config.toml
model = "self-supervised image encoder"
dataset = "abstract colour fields from 500 small random pattern networks"
train_examples = 203450
image_size = 48
crop_scale_min = 0.3
horizontal_flip = true
translate = 0.12
color_jitter = 0.4
method = "byol"
arch = "resmlp"
norm = "layernorm"
norm_position = "pre"
hidden_act = "swiglu"
mlp_ratio = 2.67
parallel_block = false
inner_norm = false
moe = "top_k"
num_experts = 16
moe_every = 2
expert_mlp_ratio = 1
experts_per_token = 1
shared_expert = false
patch_size = [6, 6]
layers = 16
width = 160
projector_hidden = 512
projector_out = 128
projector_hidden_layers = 2
target_momentum = 0.996
residual_init = "scaled_by_depth"
optimizer = "soap"
beta2 = 0.99
learning_rate = 0.0041
beta1 = 0.95
shampoo_beta = 0.99
eps = 1e-08
precondition_frequency = 20
max_precond_dim = 1536
one_sided = true
adamw_lr_other_params = 0.00092
max_grad_norm = 3.0
cautious_weight_decay = true
max_steps = 5700
batch_size = 128
epochs = 3.6
lr_schedule = "wsd_sqrt"
decay_fraction = 0.4
final_lr_fraction = 0
warmup_steps = 280
weight_decay = 0.07
adamw_weight_decay_other_params = 0.05
Rows from block 11 of a small self-supervised image encoder, named by matrix and row number. Rows with one number within an expert belong to one neuron, the router's apart. Each number is 128 + 32 x the weight over its row's rms, rounded and kept within 0 to 255. All counts start at 0. Numbers have three digits each.
Before each expert's rows are labels from the 100 images, of 14976, where the router gives the expert most weight on average: "responds to" is what is common among them. Only what is clearly more common there than usual is listed. The data: abstract colour fields from 500 small random pattern networks.
# router: router (model.blocks.11.mlp.router.weight, 16x160, trained with AdamW), inputs 0-159
# gate: expert gate (model.blocks.11.mlp.gate, 16x160x160), inputs 0-159
# up: expert up (model.blocks.11.mlp.up, 16x160x160), inputs 0-159
# down: expert down (model.blocks.11.mlp.down, 16x160x160, transposed), outputs 0-159

# expert 11
responds to: mostly red
router.11:092114165061138121133142120109138149122104117148135160141054122163076127085094087116102127095100086092083133138057099108100102082147055054116097107173105132137125134078172138101124097152146147115115078157135107098124156163117140101105121121131167138109112056078097125069087137100179097160116158145161140135129158109170096143065180170117139190129130150093161126082070131088140136110143134078101144216082144127092164123164125187167146083146103102082090089171112132110114093137143087
gate.6:173132179143176053115102146140155113128195080137152110035128112081105077099141136169124119141125149124114145174155135170059171146110135128121129133174112086105166127192100168231119121059098086083112155109135181170117087121135093123117121136066082163131135154128156077182159112161102135159144119094170121103153062079155102119147095158138130073118152156076125123103146159132111139174110157179147146128134132134168097105126107090142137092165116133169180167120151158081097124124124128
up.6:172127150128127123098124091152078154148119177078155125115151155087167131205189108075114143145115113065157139093155125058135145086198125075095070137094121122137145126097176098069144118136142182108169110119075096168111138139121154107144156103149101101132118137109075174114118092073173109145164129102119155130158151104177193130080102112106088117160097142152142142105089123128156072214102117125056114129102145158064124125175159112097092139122153129159202097153152151159180113133112122
down.6:130175090123142091174177129184179164109131150130169100221123123142097076167124077136116103127131117093127136133131122136127165140119146105110123097172165121166113091091192106103179113136046200139131157145126137130131125119156125139149155087147187120135092098151119153194113140129138108110151117172141121132071128167121136135093142128113132137106155142148185062130109073152062155082075127077147118088171105137102115139116123094116149068081139038104138131167073167178143209104137091
gate.7:102158152066151089133076154164151063112195130121164103101096082106084119174098135179140117124135099123188152105114109154125166131125108100102167067215118114165083172128147132171143185155081124125151133127136151104072129110072108144119186127164156128100163088146100197124120169132117094082128185097159175090159115089082165128101092140144124115091090132066184150072119082133152161149076113181142131117116164128135096101147109130120135163151112202089156092094121161126122107085138126
up.7:163150118082139121192105108108203046109163147192103109132128087087124163161103114155117125138112132203140119130128107126132166173095089132134160123195121060107153109119161173180072113136152131126164122073135170122152146178095112067142122101159149132153126147159140087092156112144104112109148119117062119173117113166156090115158085094165165123183108094106154126175160065130093121110148108180162192107151152128171146119078119159127115124147126073106112107149077160055104067116154103
down.7:115163143067183148117140066165100081132164108093115096106147129112162167196139054133171151143113151135147140115095098122158107118104209144097146158115074103144147107082125114092084161066140191145170134088221084132122134165087135062132111197129117123159132111140111097119157119148158163154044101159101092149124114143119121096118136148136095124150159131104131070140165077122086162181134154152147103143088161171128095081118117100212106138178147139152111099079117125165143112117131132
gate.8:074120115063124171147079123165038137082058058065132104121127118145151167078099143134124134123146152100160081153200072119132122120136166129151126130126090171139171176106164130130116105162167067107104111156129095104156065112122122131087094139097187143139117070151095159170110150133156138129077094179148143104080142093085144158116124158167090116142134139148132149090131156101152154117114163109128099144108196120102082110106071150152108166136164184191132146138132159168145080097189150
up.8:083137121069127164162101128157049144075073060076118128149107106134146149127110127166124083109171164087150091141187098121120141117154153069154116118145085174144136182106160109109110120159189090106139117150158091104146085116132131105100115136098181125116125069130062166147119150105160102115077116188180148098104160080090168155098149166172075085157114124178116172094109174086141140139108148086131115149100172138076109106104096162160100172118133162178140141165127151126183074095164148
down.8:110120144143091141192152119166112089199125173126222168139090102126090153142080134147129145098075109115121132142129143183118101084146126135079147176116106191128104166129126143132174135171191098120110149094116140119139133138129161155082176115094154163147133112090147166167113177157152114098078112117086133139139135125130070132228079092152126150118064106093079084108135103147126099111100130103153058158181079071213077144110115141118107123072153140119158110125172105134091141131170119
gate.9:129157153122143131144128126152106143113175145123164129113120173145108043098179101163108112067124106086105114110148144092106118130102124097121127098081168145151083083139117091159174183192081133085135170087107089147135142169146147143063185194148105166150111094117120133116129115151160187118145200102145210103145101112127161066140181164119093143075144166094128059101148099148167138102130186160112166157176097144096148103206103130097103086140112117178139112133137165175157152142155141
up.9:118096081145132141106134112120128124143122125146091121144165086121142207140118177121145144181136117180161121094119141168179135132130165155176143150157091086095135140129130166125071097057151099158115111123159183140108091112133103140196069067116138125114150149172129122133148181102079091094139077140107067191105162138115078184177047080159169120160086072129116161164106130090077125120135070112109091106118165047174137131065100116138132186118148152114103150103105109093096140118123109
down.9:136116111115139149075145128098139162149124171101135162211129121142152082151085088159157089104142075163089171129174088140142131094172164156160143125112060132139185085137145124177046085154093155184144110115174087157137133125105126135162118158153083141140121072120106162107125107148144112146123053096154135191124064131103161165126069134131097164137131109091138163097091158125142179147138135164096068026102083114082147123159119154125143154171102069153111132104094155104134176102129149
gate.10:143121131148139064119135129157170122067139143164127135084115142185184168137144156084164121144066166151118113164125104169075124129101147105104124184174117116139172084130051168129159108142157120105131133110150142139153143090149097064172120117089076157092171186103102088200160137164106120089102134131147064089143080141155153102117119171098146175088147102138105111118169132154169099116121176184137113098187104192155136118098167095165155104167126063132149182136119136107091106092056106
up.10:039144131056149191177120094098108169119121124138058149173115165187131154144118092152147148162132109098152106077102119114184113096141083117176118090137086152095142114096150071142100085132194118100137124090163136122145127141140114076148097178133155148082084132188105126073084146115141110118151157134065120092109106180101118189086163142165155096152092106101072118162103144095105121135127098118098176139092148107104154121102078206138107209123153143109085094086125145133163141110137132
down.10:141136078114115127110149092110113200145117186141097128147144138165088111157118097168161095122232062170141138140151144128127102100167083107207087087118109097183111128095103116123093116098037162160151147163150170115105075170124137156123104110128085107129067100127084169143112102152111112126108131137211197169094149105102176103061140148102097153145161129122173139084132143160126152135120138141116150107089171131111146153127113166057128159142069074137091113126112162134179159134150140
gate.11:180142127173172129142147122099178168160197177145152126113124161086127090110116099107078125088131141114118156098095188076131127144142098126070116135115174161096126069154135146153075145139143189132061102078094110120181178139098164133099093160107110190054103214099153097104088064097158144119116197117101129111119086182165105128143149143097192166125162149115115113129107131181102123121153144124104169109189070147115081128152130153154138137116120144154159128154155095105155170142156086
up.11:088135136067081130149098127142096091039064076114078103185112097152148169135128161134187135163110131133141119169166051141127105125108151132186117104141072119158124184084147125092170099140157060102176163164151150154101102127132092099163145095151163086199138079155078170143162149152086109139135033169139116113143173076110137127083103110153082107132095124138130152124128122113169149138095135122140078116062178129139158126125104108101117117168136127120084129111085171138100096104122167
down.11:060138156092116070127134101149146110164163200131182132147112093117141100145101130118137133119168049174114130138130124116129168109155134134126100081142130148145225116102109160065142124112134120169125157182115129107088105159099086207115092120160143094137035069112085188134106137117143049131116107129159085146111106142122153157149140121125137150117186123140164105090133182149113148154156142193089108082052103124098145175158154213138159096127121111111144121098144141154086125133175155

# expert 10
responds to: mostly blue
router.10:082131118067130144142177138143107123098072110130082144162144120132177179121132128127120143147123108169154154084139145134091138176175120181136078100137117165171139135085181108111093112192172098127139096163146125075136133142072194106155153114063178150120134170123070108110098144117129138159146157178078141150104120121151109144079136168188185195160117143118111109132172150069155100107134105089091205111088148147067125169175174139168111128164144118094113060143162069138179138143117104
gate.6:164147115163113106104156177165153120091151117134122101128138117047165129132174120122111119169095165148127129112143118177168098169138176169153123178138163079093128111182080177151103145072121133103075135107095183216145124089169068174085092146129134203146132136134156116143152123127102063151096124113187136135137134102125134091174110140127157149103135086157086140135149124130078153165124171150120084079199085122175150104100038119097117169113094108146109207159117096111104128119161134
up.6:168077061139166123073145177186091120178093096120102168107138103105093149125114105133138121166180124168095140122124147129039134063147147096172117118094118145095158056157136183075146100077111112139097150134144125121148072076149170135099110130107125087135122093149106125143107112125166172097131141128150130167100151126094115144200140093134103107184183111145122160143152145088102074153120098093112077146124188103106092086120153135126063121129168134133196119145163156120107163187044104
down.6:135246171158137164128110134105135002177151127091114121119130144092135140104124153116118057097142089110118184104086201132162125127144110165122090148134148103139075132188119116123116141088145107121152156102170157109119185126145056068101177101139148138086119121108148152116116102095145139178118108132101150200088131147133157103184109124153150111143143105121065144074164148148107158082134074135124118078136121101136122124159110107164085088109163149117090128100161077177169154156156121
gate.7:175144095091167169149124121112096101107105139065137094158167127109145151087115139129130150181152046112126152118126090138147083121043122124122122088110082092148113089079137149120142133157123112130168195097126119147146148147183089231122208160202146142133081059113143143155198158113062142163111142109125173167149147103098110107110119107122146105135072125134112085132136105159167172144176102154186135096088141130122139107123087114134106143190144167120145154103147127108164161104200146
up.7:199138107145112133136151101079144110174134176113153104124212155115158120094116093097085149155109078094112161143057120123127133131097115139091162132115120138137150065121076190117145136131110153125141143084117114126148161138129103186118153171148087109178101172078120083165171124135070182198132195103077143178150122124163082116117175098092178130152118159081110065105139149175169156150183124141193121187130116140108102151121125137122128074209136115137154157108182122142176146138138105
down.7:067108153129165107146180137100138171127123157143121115147064144144109128107115113142165125111106124085158151145162075160103116130094073187210138137120125076134143174092120113139151119149071159170143077115105156126173148125113083079164109133137132182141096082148177158094101123137054093113130103178086137165154163150113187160137241125140165136122119154130111108093125118130152101097096126157133176133119069108164141112083123145167134147100061052159052199114139131104110126149155131
gate.8:078127116100067101131112091134150185166105111040170117182130161179110142118128138123191175157083100164125113155104120142099100099084121196103149103116095184161151129108091150070173062113139147131125138097096150116154150128061127150165158145143086060125051115124086133164139111120135171161174133135122161131103098086129079121124120109104153138152084137145177087090190090116171168124159185116177172135086132130139124129122137102132124043186157163138126150106167141176123116166119123
up.8:053114118096085106130156143129148138128088074079137098110083154170136140115150166110142164165048101147122133161100100180134190143078124162130124101103064165165145132121099158122131134150118104157143138072073182150166153134097123158154149108127079100135102111129158095169142130110112139225194149129116186135152102105129074106135131113092129185158096132085165061076165100135178173120163145104193164091082104145126129150120104100161141048181114124127148120095157143095100101162119135
down.8:129109159176159127130188103147103087123172112142113111140127129147162156156105095105128156090112203095133095125178098121174105162102114117133087094105151068149123121119095055103182124123117163145157079135116100107141131100135153117177144131099181127131090115076190145158139136140124103136125145187194081108105145137187255145201173096157148086103137135157198115085100119110127158082108157118121145106114089115125091151151120103097125127067103151140114136095137061091121088158128109
gate.9:155136147186138134110116145166128144128163146125162113101205150095149082083094143148121092124100189111133154155165104122084198165119147125110174174114166142126148110154085142142097092100157140093076129082093146127084138095078077161092155119139101137058152124117138125204123132131153161131095052097134143082103089103199153117109098139092109144097184171190112142098131110136116142146079170139138085095164112122168156085126121066146182094126141185194134186131094170109125162172110123
up.9:143118167092118116124082128141052174097132090128104134135081119142111156167200129145106106077196164053149096045115150074120143121120133133143126131088161185109128125154162054150101159142077154093118109079111094203151160176168140093107110204120089064163124153139150128123151083081154153126145095137093209138102158174109130088155116116145081114151152176103105112157152118067092137123124140124133113155121168148122132075156152120100082143091152142128180092154130118149119102124149088
down.9:163155135103095141125126049071166148145132155106196113143144109076133108148112138100097138165112142096145151113138093081122169167114135185122172202052146083104157197150098086114122135136056127131107156150124111119140134159181077089177078117067128167129124124144135135125116118119059117119126096083134118141092124135133187092195124122175170101085065122099110129085139135099137141120162165142170078115112115134124166161122148114173142154135067126113156109186130121171079146185179188
gate.10:118095137118154142180102099084183031165132140150122065137063107158114155123105118162077189170087101216129102124120177069112109086120118123136125074148106114102139108112156157189096140115123107162159142125081171103151115128164090147109098167154123129106123149054115134114176110150067157187160170109126155156135102139130121136158058121166129085200122107107162158131117112161148173116106141184165137158093131108117129157134112141102074141238110156142136102124116153107126152135130110
up.10:127146119175164133139128181120135164137155182144136157156138066143133123181179134149079123082194156094083142090088211138145122152113052108133086125144144100080070100159209136142111187126102175121165158144169118146111137118145142115152104143153126152106164156141165131098129130087176086092110087113102103158123164172073118106143158087103141113106126050154078131154130098111126048133147067140085118107156110124166169136162142130090145129075144044086120142152100096106133161157119101
down.10:112106141126090126128125089116154155129108125121140147160138069081157114105180116106163117148124083087137148143084081139143156116156255129119121166131101133133132067140087122129124176102088140134127170131091143121122064151081133154091090136118149142139124152211087117126083167148148145096150054067130148139137113093120132089152147177115086114139114163052137174201151108123134135099228125126156176134143188133156162089104134164138117112195116171103154117189128137131133082124118121
gate.11:138143146081177095187105104102183134093124091147111119124066105128138160176074138103114098140085148179166132166150109136089172129106146130130156158191109103080184138124117150160109101111172066145184114143131165118119132142104108091169117064155168134121171087146126115182172132162130088125140091181140067104134147110173105109135066147124134118144131115124120167114127136140107116149099105071142135085135137145141063148000097116135159122190112185112146145109118132092134070058111137
up.11:150075084142140194160138114116089183130108169141147135194190113156085117089134148152113183153155133061110103095148154048122093030131145145117161197102152142141090121119120136118132046143126138074124121110114104116161130121110137145118143219108116123119048152109105160102115091097157147083128106135103180171052110197122138137154127104121157135150143134204108158133177124115095101088080142113109116161187141098119110096118116095103118160095148133154099116169091129127127161146151119
down.11:117112140131150139132104139206103179139152072096135085120111109128138133160175181121164189090104117152134119130127118122110130170183059075096065140162143130096170102171121106080141087109095123161093137104116153153082147169127174092115112145083169152128111126055157073117131157150156132111080126127124131060099105103130099141065115185167116163192185150174173100176179128126135120152143149206135138117145112106125066171144139162208124155164123065133120137099097103153104152105118126

# expert 0
responds to: mostly green
router.0:103091095072136162159140121154133201131111172145076118157120095181157148105143121094140110127090119124119175090108144126087142174167127153154100096131134185161175148071182126144155131152149173159117100157118092093125148097119217101101165130144175160141148102148113146076143156112128112172099126216140144098128141148185109172099071152174188189140118139134138115142119144105107089125207108101124161171100160143110133191176149160170117125126138114141103123145127062146219115179132097
gate.0:134118133134101123140127125079144137172147215138124102134142085172112123113086169143083216151124146162160123101126177110088060099109109117062124104150161123105089094092182145149122172136101127187135150133077174096108163146049123159125109121182126120089111176106120159086083126124093135178166091107100107147113079175130108130145151078097154169130137130130127109147189035117137154093086139142154153164118107126172122140162133070060140095130090124080050146135113125169094155141139119
up.0:159151126128121118057084114152126116141150078123118160115096115086050159121160084179204074089122086175170175113185134144192136105142132096237120132112113077080121134138141151144132120067117134113129102123201127146129155137152155150203151119092081140116188113146156155127158121139195164131128083115136121153130143142084161114142074091177108096125120099084104177130115155134122075155156115133084094065180145104086122096148131133087120137109141167136132062081110151143120123150119128
down.0:095132179178094153107126084102098154157186135087139111066093149112126115119102143045127154107104143141159128125129140123169062167162146122156166063107126117141114143187102114169121144180092122140133109130084169128126122134107130153058162134137142095111197123100087184091181089107126143077145076092081134112215064187135122157185154124115119099103123120110118133156135149087159141120156143132119216110143136137176112081131136097157137082148071120133147182097167135109093073176123137
gate.1:083205129165101166126156139151153159136105109076174142109120114118143108100096154096088125144136115104063159142096121166131130174076154124097082077061138160120079133185102056133182133126108111113119120111149149155093199123149133141132169157128112152122102066108172089103149178151193094157122153139090174127184134123123123115133140141108154161130114169113129068101122072137081119091161084086113149161122071097126092123138106112116173134116157097119136147116182106109148244058145154
up.1:061109133144117175112135131124000142074091100123118150125109192207136093103172138111169108104146133089142175113164131154128120123107134164133077175104119127117132129068135101100078069117150082163076104129136099136200072151082147115111119128099143066115078119180127154134105108034118110155156112151125123103123121119106117147181147142205098086127127114171125112173147139083157124125149168126095154147090147101122141104111117142148083161116152156099112139101168139162108122188124087
down.1:123110207158145141169147142148162125122182154126160116080136088135099148140105095129161135160102114125096133108146129123085157109132132158159103174135134140109092178122087126166101066155116073145167081121103075127179103087158114093148112131089191158043117113167160147134110099133121095145149145081142166131057124104103122115113138188090130154137125154118097125111107160136076149160145155179111033088094227159168125137096133167215133138161062167115147111148141161137125101103114078
gate.2:105143179092060082147092087151160059096149109163122141113132120142152128160124158135160117090125107157142140132111056105137115137124153115158139069109077094133116173155143146189176144137127133084137131139113191114074157140148130089178154112169099158121148101161144139124136160192061131112127085125142111115157173127139187065097085114115094124096156088081146104120058103136152118082117163154140115101133108156163158122140132113143188078126094149156122146102040165128050072075103195
up.2:069132135065065116134086078150174087106160127149097131120119125158134144127123157130161126151159073138112145112125092090148111136113145118158126082106101113145109159132154147160205140125100137075163109112146169085036158129143126091149169142177109125159152063169132122111128211182126110127137069098143113116151176149114157091089093095122127095112118110082165054119096080151134080070143149153154164105112119118190163115170154101127167092137123117133118120060074166113082094068150181
down.2:105120141101125093123170097172152141135161147174189192151143152086087146158120177153138109103159138132113055120096174146196109149135046136154085108070118121124176095125134101127126162144140127101159151090181121151073130127111123125145126115183017143144099134116102161140107094088156099112108195141122140106106094112100180117095121174180133093123108097130163111129189144110108091121169028053134170150120101110086161134123103086131144131127104124111168137093135098165154169113165160
gate.3:110130150105137120098082145139110127131156111118129135116060090096164099154137122143109101082090119134147178057154178138130153106155094085135102108173156090114092145159222079133129170140101162142163080095142150162069143159114188137130146105181113093150156155159180163041164117102219085169138135091117153133101128181120144101124110088133126113146150157103165128150105102107089101154105127195098141101126152130121165103165188114030114153082129110117144080125117137129133086109137065
up.3:056076117140133126134130146119160095217117097127103113119117113165081138103110106109114184162115137134137160101069203108116158134157169172096130154108156141117130113150121134134126106098079110148121077167120151078126112129120117137109078176107146127136088135107223093122068140126109079213116129112124137198142138146133074192179086074159162149233137107115125160155122124109119117111144101100157128168104116124119076167100128180158085166173096075090124151104172090122135138134127164
down.3:139147119101128115154143111105124132134144125133157124150126151151155168123179060046115092130134139101127136139116108138159132166120155128109113143111122087140169115151092163166088108109124146143089133130171106108143216122176112119124098146139167170153137211122148129152099141102051130115094133086101188057137122108125057128180132109187146156124195120061120100140055099090183142137173102100120157104131142126208082093070092134184089114128146127077133146061186156130130152146085091
gate.4:085129189127170116091098154122117134128173154103149110087109187160143131126151206111159120140121067135106108129119123133090136155070130112084133076117160095161102152126093132179146147150109100141161129078091151165112156120059111166058147140181078076159118130133142135149171127149136146134149120064150164085122057124149130078097111172079109113086113103065175075100150114125110137109114153149195218146128097115190149107128152060121179095162086145163154147105133134090109103142154161
up.4:085077087114117161142146106122079166146058150076091172160062083124112147096113128114181139155150108110108098089151144117139131115134203118144115136123095141183140143078115105078158070128162101149136159146160094075133107184124156128124139102134164075105062081126143150107119139063125091151117079165122135150082140142073126168130183093179144108164129192192152108144153158055102147150100090105090149138077177102147127130119131149120102186156164098126107128115172110099153155110181068
down.4:115129092123121139136106163103114078116052144164173105073091108092147175136131057185164121178093139099111187124095113119114136087092136100143074147100103135147141153189147151127105088091099095126088093170104081118188140110198132108133153165098135123081158120100158113153136142157148096149143139112112149127096117141141132130141147129071168134117115160185093143118045148140169184146183164154109102137109221173115117133110152148154098116110086193133067180213100117139126108135094126
gate.5:182106198203125122111139130104181164141178157173126141114145195080096116162133118100088165142155161160092117142109174140084114081085096110088093130173161105109152111126148133126123136072099139142093179137121156188102172155129154136127112061149087128143142150130147136154122068140207151149148169112111096135149135161150076088119144154071114172082099074149105082136158154136102072131178182129131129134125060128127131187131149109096106065164077099119148188173157100129131109143087111
up.5:082134140108125126139082055141167158119138123116147157148067112135174160097210144123182127170090070062098155109138120133164158076117097195189135080121118145107096074119133048108159107162122138104180146093143129111090186167123156157164194112133126090191107117140139145058127156115144125175111041118108157139121164127114155097088151107166118073179129065137122063121139083150120119101100138177091077119106132133159102103122123114134141105118141178126134154090115162115123150130127148
down.5:109087132060167088032156128158124165132146132140117131122185157155147128123088109110164106129104139168158075134161114102169152156121164092101138149182091079125142112051130176131145134144160174128062161130120107102089145099148147096121136153162175114117087154136127105119109172101124093114123090199065131126144103125130157156100132123143105193150153149067145108061086161081067161175113118096180157147111152116111236135132123157096107123153087145107105093120120160145120175076102101

# expert 6
responds to: mostly red
router.6:142136135060141159141072098125045163087166151162116111130158143190169127156167089153127063076136082100150094089112074172157100128066145097150126120132117129083072140082122118078121134155115096199119106076124133203140121109115152188102124092161132140106147089110124177152126112088125131119165080165155131149126142110152098129072124166154107181063095137130100136112119129074137136136137174157133135101161103101153211072146147124073125114137120135139108178140174133140164105172188166
gate.0:186133115118069127120142067064102110128113130132152083166135127096130127108061174113169150167143100099148109143116098043136087138163116163119143167102119093160214124106150173112103066142119106093101120138123093050197162121155099130141133151090158103177074146103115080152082136103094146119109072123136080107072105158137150160140095121119134120202134172121191150139141133171101113127135082126169124187189168115159084145105089151145167108130157159161117109122090135150095084104158156
up.0:130150177126103124161104058124106120092106156142126140141150182142117111037117113106175129105238113092132125102143099073154087140130096147133147137122164170174141133119110161122142130151141142099106176135122040121167179121161097102096197161132134088110124120133047115134106112161152198107093135142142116113095082128111169145084133110116089102160156081156135082152157124165152106113099129119119141161189119123112109094141090111100142103125150193203117117171080180187111102146120197
down.0:166156106068148064133156148144111164136128122160098115128122153101142078153065119132066112088140152126153149155074078130153186141180088160101120133120143146161168171166143073112089133124097088133129160111124070131068137119133226124166128112134099119114196113139165099175180159117125157105116165133096174164120130188177140116118147115090143160039177104081128133159130097121070123143145152117174100129086078140119071119120179117121137180140173119151144083094105113095138119079077152
gate.1:175116125078163127139123152164178092140126124122156060156140085113109137120138147161108146130069161113100119150135142084162133171079136203112142128137172052132110139192107179186060091154108084127106105133095176144117118132127097108085108096161132182143105113110162125102135121107077135122132128111153159197086121143121085121213089112147113152147161165122133180132143122126139169056100117135154070092181137062156085093150050100145127115093123133102121117183107150111077134165160181
up.1:164149190095151169186126121123140110099091081070132089137114158090168105106128081143101117078095169058134146150117138110186118204125123186130125083106119130146125053155149146142137104174158109107080071075076123128162103154100138068088118155184120166134076105139167133059106136117131138146127161134127173148138112141107153094135149138185138159114136148141155163113136122128176186114125167169135145086145147117107134058124034181167121132084066163149126114145128166136114135129176166
down.1:134159140119149112101113112164107094125121127171148106126151202123140096168060173121118094101105158076112105143123118123155083161145054224119118175172150133175125186113118146143137116071112142099125147106093150147157141138186095152188139104171132144090153157153113086120157121177123031086141132064138082149121148129150131133154082084168188133103148110104140146128119159161122150181112156142123160114117039105103143162063185124126163127072164095083110110121104139124137129078183133
gate.2:124106146098067119129148127131088128135137105203118138198116154111100176130087125112194100145156119174116159123156081105137081140112152121166183142169058128220135149143105126108182111100129089103126192088170057135092169133146150129171193141148180108139147066147123123124157170146093146106105094095138115108113135117048163046109127085126120118112151132118150074134130110140157086120151142143138110163158133127190123132123108151124196080127128153133073146127054172116076134155119143
up.2:129084118152166089085140197147107149185130147159200107107133116084111125134137151091087159137134179167111127085067213095069136071166119130076168173147170115095161145168140176128122118113071136116153124094154187118128148104089149192140079095119127111153145195065145139140126131124119106082148119112143116095124105131149096139148115110094119159108135100163115125096137147091140054160139126119130079119135111142146162188151172098121114115146113053116155172159160070077119110158076062
down.2:143133145130130116113106110130149111148186112132153118127123069150109148100168191178094172123121116176123089120086104125152141108073142121163157120134130097104136201155135159177123115245118128135130110162126236085212096121132135073110155153097153139124085101132108150053159087106095135195170159122144083116099125139102106171125077083201115096173141115098156112112111096148125105141140133130125164114130180116115138170100134164127146093099101106086062155144143134049108151111119130
gate.3:155143140116151117173123148133128123201126145141118117109085115157070153134142174093133135148080180189094123201089157153120109147104126166076117130099095063144151212202079142131181105096114133149100132086149186125146203149105128134170149105131138125163128125090110082169193149151104126154166152104095081119166163141184081131133058110106097137171129121131112100128100138089084069128145110126116154103142078177143125155109119072155165054165069138098147155111132100139112092097111132
up.3:069067209182175128127102166162130149090144084103122205088103181094119140145134170102136105117137132132111133125088157124072185136111186068112173125161151171152176127166096068088124127134058172099103113109126102204113078114124174093109141141121121059136121095181085163117158115139152132138156193189124137138142166142112102120076153173143084156102113131148113129171124089076124127131131156097081153127119103141123164127140156098098096085144106141102105174141135118145123129110119048
down.3:177096160145150197162152154106127108126142204199128121154141055146082095107127116159106138106094167100079106186167119118153112124123061138099152142114118074190160150147166121077114083195112139135156175149144128140202102106103110074112163128081158080164120114111155092124114147092083115076134141171121061107114139178116098134105123094157138083075138144137160112143177139140158120165141113074144149139170129069067138176035128142107156130133104127107128133125112107121162150103160111
gate.4:110157115157133167122156181141137102135140115133147111133055109126123106176139151086059107168197099121093158138112164162150162120087127118103120098157111062159068181134174106161098170126087130114160138146144123140083132170205093091117152122130188141135173126150205125123132172133107023126115138114130150133180139169111140146141165085128164096101106159106140148119081060145106101083136103132132103113077098142134144165113141140130135197096156068064079131130130080089129163080167150
up.4:151092120128131041079097138139162143168112124113142120101174113107137127112094162136150127144090204131152113159151124128112100122174139137146190186125158154067163114159086211112146072116134119144090079132102189149134114106053118155123098123139081142144117162099103134121094120150126162087144081122143104105083087094155144127119077153113111145155186151145117116093176165111121108206087148118112069141139167140154093111101170049140130077123149113180180119105103171141075100120054093
down.4:151200166137101118122126120117149123149218123135072174138078122169177086082117142129145153161134148120134155128252182131101113144168120111156083093172160132122150142117133101136123090120161127139081090097168135109167150132108123075150090096177112103125153143097146101083076086076117143156105087103109125105122123150119106103108153123181152107193149141146191100145125075123150112143092146127104125172098224177080146087155138144138124115113088153179166120126172092102138124129054116
gate.5:150142090112110148090099127062143137152108156189129099141164137193146141174113182122107154134130086141100143145107112100140108200133100099086028137089139106134103100141138152145123115104153135109131139164133092104145188092111118135155115172202102146112126182096132138084086161141079126101161113136095123220135113141148135100149163067102105154075142025172145100145152100086161107078137121158143097150177088102151157161155140079164180073104112105141104116170082097123106121111137168
up.5:136071133152154142143142164179112151109148122138149139080118107020103143098111086156127107144097159121167126140136143172120189096154149176179163136156128121043141182126124154187110140106060112122137101092133177152140108129104135110144100093045113153152140162108134113132148080117150142134132123133154124092121182103137104192155093155169168077173108207128076176120084149123096115135143122107119098101075173136073129088101119156143060205134143156135153135079178129097145167154145110
down.5:077094185188086150106115207090130071105125185113162129078171181108124153089081138097161069113136120087171125119155103136108162100143184061124135149138100142108120129152093140081181147110166141087213106146143131121114120108118065106174104099111151106109119134107120145163128113129124142107081143124096130124098062121153166130142075139086152123156143133194143167067141156109124178198096085133159139120162126109113134196172120117088158112150099196125211166118117143140138131141131131